From a checkpoint of a small text-conditioned image diffusion model.
Training: soap at rate 0.0033, batches of 384.
Data: 48750 training examples, 65.4 epochs.
Rows from block 3 of the denoiser of a small text-conditioned image diffusion model, named by matrix and row number. Rows with one number within an expert belong to one neuron, the router's apart. Each number is 200 + 40 x the weight over its row's rms, rounded and kept within 0 to 999. All counts start at 0.
Before each expert's rows are labels from the 100 images, of 14848 (inputs lightly noised), where the router gives the expert most weight on average: "strongest on" is what is common among them. Only what is clearly more common there than usual is listed. The data: drawn human figures in many poses. In brackets: how many of the 100, against the usual share in percent.
# router: slot weights (model.blocks.3.mlp.router.weight, 16x128, trained with AdamW), inputs 86-127
# up: expert up (model.blocks.3.mlp.up, 8x64x128), inputs 86-127
# down: expert down (model.blocks.3.mlp.down, 8x128x64, transposed), outputs 86-127

# expert 2
strongest on: white trousers (25 vs 8.2)
router.4,158,167,176,145,192,146,250,192,162,259,234,201,185,210,203,200,279,99,194,205,198,203,203,215,265,217,288,225,223,221,188,239,209,234,295,210,260,240,168,219,226,258
router.5,209,134,146,164,195,170,226,209,176,276,220,227,174,160,192,161,228,102,202,227,207,191,212,224,234,238,287,231,249,222,226,208,203,260,269,210,282,237,157,215,213,237
up.0,178,186,186,162,91,197,192,192,210,248,204,137,273,210,181,217,98,132,215,195,173,225,209,177,186,180,191,211,226,178,199,245,204,148,209,175,140,185,246,215,238,216
down.0,228,189,177,199,94,223,206,229,168,281,161,156,171,216,186,194,134,130,158,177,203,198,184,223,193,153,184,227,214,171,193,240,211,175,224,198,282,193,184,243,185,200
up.1,206,213,220,189,210,186,215,230,204,177,223,200,229,169,194,180,254,248,179,226,206,229,198,220,223,164,250,205,226,181,196,246,174,208,252,202,195,217,192,222,215,198
down.1,198,197,194,229,251,169,179,182,243,184,229,230,239,166,205,235,230,280,219,251,220,208,186,209,197,164,231,202,177,167,164,242,234,251,135,170,171,176,230,249,246,229
up.2,205,242,169,171,253,200,204,197,158,214,203,109,277,170,194,174,220,185,241,222,225,175,202,221,188,221,224,219,248,247,191,225,215,217,162,172,182,223,151,168,254,171
down.2,213,161,223,199,250,170,187,200,179,205,208,148,272,119,180,149,158,189,161,194,180,183,171,147,172,162,255,226,255,229,183,172,197,191,151,261,189,210,223,193,167,171
up.3,204,198,186,177,227,212,181,224,269,246,211,200,168,294,183,171,69,269,196,182,236,182,174,169,166,189,210,223,255,157,207,176,224,201,192,242,188,152,200,179,179,218
down.3,197,174,228,180,196,261,235,214,280,197,167,221,165,254,209,193,137,252,189,199,192,186,246,164,159,187,262,188,232,164,238,198,198,184,297,164,251,213,187,251,170,199
up.4,218,179,199,188,238,217,240,190,232,266,216,217,224,71,187,173,153,204,176,180,180,181,168,192,149,214,176,218,280,260,205,238,187,164,153,231,259,209,183,172,243,209
down.4,192,254,255,200,205,215,211,243,212,245,150,183,209,180,166,177,125,177,226,177,155,214,233,194,105,191,199,198,276,231,190,143,175,185,217,223,182,188,208,182,185,240
up.5,206,178,213,210,198,228,205,202,197,131,221,198,130,326,233,240,311,143,199,257,205,156,203,227,205,194,167,203,149,100,166,190,218,224,201,211,174,219,233,204,150,212
down.5,186,205,172,215,241,170,236,155,231,136,181,240,199,264,224,203,287,144,187,287,228,226,140,189,234,204,178,226,148,113,210,208,204,207,222,167,199,184,150,172,196,212
up.6,266,197,207,207,188,221,212,194,155,62,209,189,231,213,223,163,113,307,213,204,210,173,206,179,174,196,175,225,106,114,191,223,210,211,184,219,182,245,201,159,210,207
down.6,110,256,226,153,151,203,216,174,184,69,159,201,225,160,239,151,193,289,169,185,226,234,174,171,168,228,188,166,73,154,180,214,142,171,238,185,239,198,232,216,176,171
up.7,190,252,201,242,165,214,244,340,246,247,173,148,168,333,204,188,160,162,184,210,201,189,140,247,188,195,205,235,201,200,192,186,247,220,201,195,214,208,199,203,191,210
down.7,167,253,197,197,207,218,222,249,188,158,32,183,214,105,194,214,215,219,176,190,206,219,148,195,186,148,195,226,140,177,196,186,233,206,210,170,207,189,231,209,199,201

# expert 5
strongest on: splits (29 vs 6.2)
router.10,227,196,236,185,270,221,204,251,181,192,234,174,155,204,209,166,218,163,174,161,198,166,100,118,153,159,183,128,127,152,153,204,205,163,172,174,223,144,173,137,128,189
router.11,177,170,188,206,178,122,269,89,197,248,61,208,182,215,254,160,232,190,250,226,208,172,201,217,258,202,287,177,191,260,250,227,216,260,231,240,251,206,169,253,248,191
up.0,268,202,208,198,158,243,206,247,190,175,189,190,177,158,210,198,321,146,208,204,192,226,252,163,209,198,184,199,195,251,233,227,193,230,193,193,163,227,177,190,261,197
down.0,222,178,204,211,186,191,208,150,200,284,224,188,282,242,228,234,270,112,205,185,199,216,118,179,196,184,195,204,281,200,139,202,211,183,187,172,192,173,201,207,170,264
up.1,176,212,191,247,155,268,187,173,130,247,198,166,185,229,181,199,183,262,151,181,270,182,232,129,172,238,214,189,190,194,160,221,175,226,250,228,159,248,263,180,96,181
down.1,188,159,175,205,262,236,218,178,238,164,208,240,229,220,192,176,256,169,149,196,167,229,242,220,183,202,190,196,226,190,228,200,172,217,195,174,187,224,213,143,184,152
up.2,210,199,218,208,147,207,181,233,200,196,217,237,288,187,216,166,169,153,223,251,266,214,191,294,174,283,218,201,317,199,230,200,199,148,229,185,224,167,173,224,210,209
down.2,205,129,177,178,161,170,221,242,223,176,127,249,276,258,285,143,240,239,148,176,210,194,175,187,190,144,236,193,127,225,244,224,169,227,158,157,201,179,222,243,232,174
up.3,140,181,197,199,171,198,221,230,211,250,176,180,168,180,193,209,278,247,164,162,160,185,196,209,218,208,204,216,246,156,208,285,242,166,125,171,170,125,153,207,201,168
down.3,200,237,189,193,230,193,206,212,150,237,198,222,223,229,118,184,111,176,283,190,260,196,276,253,197,214,207,184,196,209,259,234,205,160,188,228,205,160,155,181,187,172
up.4,191,175,205,188,236,180,175,254,176,231,210,174,183,213,185,177,280,228,151,192,210,212,222,230,307,169,200,279,94,164,214,195,227,203,216,236,199,147,173,251,221,190
down.4,190,240,201,170,178,189,181,173,240,242,176,95,98,196,168,237,164,182,292,149,178,196,192,208,156,163,220,127,221,248,187,213,221,216,165,216,201,192,155,161,231,193
up.5,167,227,166,254,235,210,152,236,252,129,172,174,118,156,177,264,228,205,161,216,232,166,263,206,192,241,223,233,207,221,192,200,193,186,163,199,110,247,228,141,197,219
down.5,170,204,183,176,213,199,199,207,167,190,208,179,189,213,261,189,232,197,224,236,193,215,220,188,176,150,178,204,182,226,176,227,207,180,185,205,202,212,182,183,216,199
up.6,167,178,161,188,171,247,237,159,202,148,211,212,151,249,180,169,165,217,232,201,247,182,231,168,167,164,281,180,217,168,262,225,256,184,210,134,185,156,190,153,188,218
down.6,255,182,157,261,163,193,158,255,176,155,202,268,305,260,263,197,182,125,216,219,192,177,162,216,211,185,197,186,205,234,177,116,228,224,248,176,225,209,209,202,180,170
up.7,153,141,133,214,203,174,217,219,279,150,190,154,124,165,210,130,235,200,317,205,160,196,215,205,173,186,185,235,151,225,136,203,218,172,200,198,230,229,216,233,210,226
down.7,120,215,224,183,198,231,231,108,158,227,226,180,217,163,200,189,117,169,249,216,214,191,225,236,267,239,185,250,218,184,224,201,205,204,173,229,188,170,206,192,141,200

# expert 7
strongest on: white trousers (26 vs 8.2); grey top (25 vs 8.3)
router.14,229,190,238,246,270,243,221,223,237,229,245,208,200,185,181,194,137,217,192,140,189,179,127,159,151,193,167,120,88,141,128,157,192,209,126,157,175,194,208,147,162,127
router.15,227,227,154,221,233,176,263,209,205,220,439,171,175,207,198,177,224,157,230,175,161,130,160,232,222,229,209,208,205,231,138,200,213,297,194,240,199,207,227,198,178,165
up.0,140,256,162,185,208,220,184,111,204,228,174,210,219,232,195,158,299,98,216,242,219,219,170,217,233,217,160,160,211,221,224,206,232,208,127,228,145,185,217,186,202,171
down.0,257,151,162,211,189,210,213,197,197,254,146,203,191,234,224,142,250,150,137,176,202,194,153,220,236,208,164,199,305,211,196,204,154,156,206,182,174,218,180,159,213,235
up.1,170,238,206,153,203,171,220,175,228,189,196,207,216,157,238,180,0,110,220,227,197,188,244,217,144,218,135,188,226,161,200,183,236,158,173,146,148,198,179,246,215,232
down.1,212,146,248,206,159,199,172,200,254,226,255,215,190,205,218,169,63,123,160,214,189,206,168,192,137,166,167,183,261,171,189,216,246,182,165,190,200,232,170,241,208,162
up.2,179,172,229,194,163,184,228,190,171,188,162,221,186,288,165,286,233,251,174,289,154,216,169,179,199,213,237,178,301,120,211,198,178,182,247,227,220,181,166,194,208,240
down.2,248,217,259,189,197,157,245,210,214,330,219,218,204,160,183,238,158,245,307,152,154,218,211,229,181,198,182,184,250,179,223,209,158,170,220,185,163,192,224,167,209,208
up.3,172,197,201,155,211,166,205,261,242,218,221,237,179,81,200,136,236,274,239,198,215,192,243,164,195,203,234,202,226,276,202,216,190,144,211,188,202,175,219,177,212,239
down.3,193,162,254,236,203,177,193,274,234,214,254,289,216,162,251,156,186,242,154,179,211,220,183,242,212,126,230,213,220,251,162,216,179,232,184,197,183,169,213,180,198,233
up.4,240,202,189,207,159,206,208,209,232,193,182,195,164,173,207,264,163,216,253,210,199,184,119,236,194,209,292,150,186,256,110,171,290,170,169,191,144,120,212,202,242,193
down.4,162,212,235,208,185,207,167,263,162,187,216,158,196,164,194,255,171,235,188,127,214,213,245,251,243,227,173,195,181,229,156,144,184,211,211,134,269,151,296,231,214,153
up.5,257,219,221,199,272,215,200,210,186,133,188,203,148,162,185,155,221,180,220,176,190,203,297,179,179,208,237,115,196,169,233,208,152,165,195,247,311,249,119,152,164,256
down.5,150,265,196,244,232,175,171,179,167,196,262,240,227,227,232,186,245,190,109,151,217,154,129,197,166,190,175,277,239,232,198,194,190,253,196,171,234,183,202,211,220,179
up.6,188,219,223,223,191,212,169,153,190,124,191,234,217,161,225,242,339,156,180,169,181,189,288,167,187,156,133,161,147,243,237,201,207,103,200,173,172,237,192,192,229,170
down.6,160,184,166,256,219,215,208,185,152,148,194,202,236,216,225,221,380,173,159,189,188,207,110,197,143,190,198,265,170,218,148,221,219,200,225,146,254,251,212,237,201,276
up.7,178,248,194,195,260,224,235,151,204,176,187,195,234,217,195,235,203,124,143,176,204,167,164,259,133,202,165,217,142,222,178,228,223,204,195,203,165,166,199,204,221,146
down.7,234,196,203,234,201,184,196,143,219,126,196,171,206,204,175,204,218,134,205,216,216,216,228,184,138,211,198,187,112,148,161,256,178,227,228,179,157,253,191,214,171,232

# expert 0
strongest on: orange trousers (30 vs 8.6); splits (25 vs 6.2)
router.0,255,266,203,265,230,268,201,188,267,203,137,219,210,225,217,224,227,206,202,178,158,232,191,215,162,182,166,130,126,191,172,160,170,164,123,162,154,167,166,188,176,155
router.1,233,238,259,209,197,210,228,213,244,231,105,155,195,181,188,169,144,218,141,242,169,232,131,175,95,221,161,204,178,146,238,221,141,234,153,204,152,188,140,165,182,214
up.0,218,180,152,160,246,162,166,210,202,103,183,175,163,186,219,138,223,184,172,312,272,219,224,191,156,253,189,216,188,230,233,239,226,233,203,167,227,214,122,221,225,239
down.0,155,242,184,166,118,208,208,207,171,203,219,165,135,124,112,141,154,230,80,183,234,175,150,229,189,214,182,163,134,171,118,195,184,199,188,231,188,226,186,198,192,161
up.1,201,133,169,170,182,243,140,196,235,232,203,245,176,165,240,190,153,226,214,246,163,172,157,234,151,212,236,159,200,177,190,250,138,206,272,204,193,291,254,264,162,261
down.1,169,163,192,159,239,204,185,150,201,180,218,104,170,251,195,183,269,184,180,217,162,235,203,169,189,148,205,214,269,203,206,211,167,223,201,172,196,211,188,182,177,184
up.2,268,186,232,183,273,224,228,244,181,120,203,154,256,142,167,173,160,231,257,238,213,189,186,252,113,198,164,190,150,216,222,182,199,160,183,247,224,133,200,201,182,220
down.2,193,218,209,184,268,200,189,144,187,181,177,91,214,206,186,219,288,278,329,203,227,223,253,157,139,194,210,217,152,185,163,207,242,200,208,164,146,175,124,236,165,200
up.3,173,278,132,161,213,149,221,229,165,228,245,196,220,182,172,216,147,123,220,139,163,170,160,128,225,230,173,131,156,137,212,182,133,217,219,243,195,200,189,194,168,139
down.3,211,209,181,155,165,186,192,150,229,185,129,357,233,185,127,226,162,200,232,215,197,206,221,206,153,183,211,161,215,167,199,219,176,179,171,174,207,205,146,170,202,169
up.4,258,189,223,208,283,211,190,286,272,158,230,203,262,236,289,243,110,204,164,170,192,210,244,158,160,187,175,182,193,182,181,241,195,237,227,211,242,181,215,230,224,149
down.4,190,170,180,163,167,168,153,167,201,273,45,257,245,253,182,195,236,142,293,183,174,211,185,228,135,208,193,220,214,245,216,193,174,180,196,226,224,190,252,253,202,213
up.5,223,207,251,317,237,223,233,277,208,170,211,142,205,204,154,168,146,232,187,262,193,195,222,239,147,190,213,162,207,230,200,185,161,128,185,186,134,229,121,172,167,191
down.5,218,213,232,205,178,233,197,171,196,204,110,260,164,263,249,193,199,222,251,192,192,194,196,172,124,189,154,225,263,272,184,189,190,217,195,238,200,200,225,190,218,158
up.6,161,209,186,210,147,229,173,179,281,212,210,216,272,168,218,195,187,203,168,239,198,144,249,215,152,197,221,170,213,212,189,204,218,86,165,125,188,250,184,196,160,190
down.6,247,154,206,199,216,210,164,161,227,223,212,196,138,303,202,205,201,148,219,247,237,185,243,191,177,155,207,217,177,264,216,211,205,162,165,197,188,183,176,203,226,220
up.7,192,192,187,235,133,212,220,230,140,256,175,200,238,106,196,202,216,199,203,172,260,227,260,190,221,166,162,209,231,220,192,190,179,153,164,175,210,209,210,261,203,230
down.7,194,225,179,135,234,196,238,174,215,80,222,281,207,246,165,181,245,202,113,203,239,181,240,165,216,214,153,166,147,188,170,237,212,225,268,175,196,255,167,178,207,218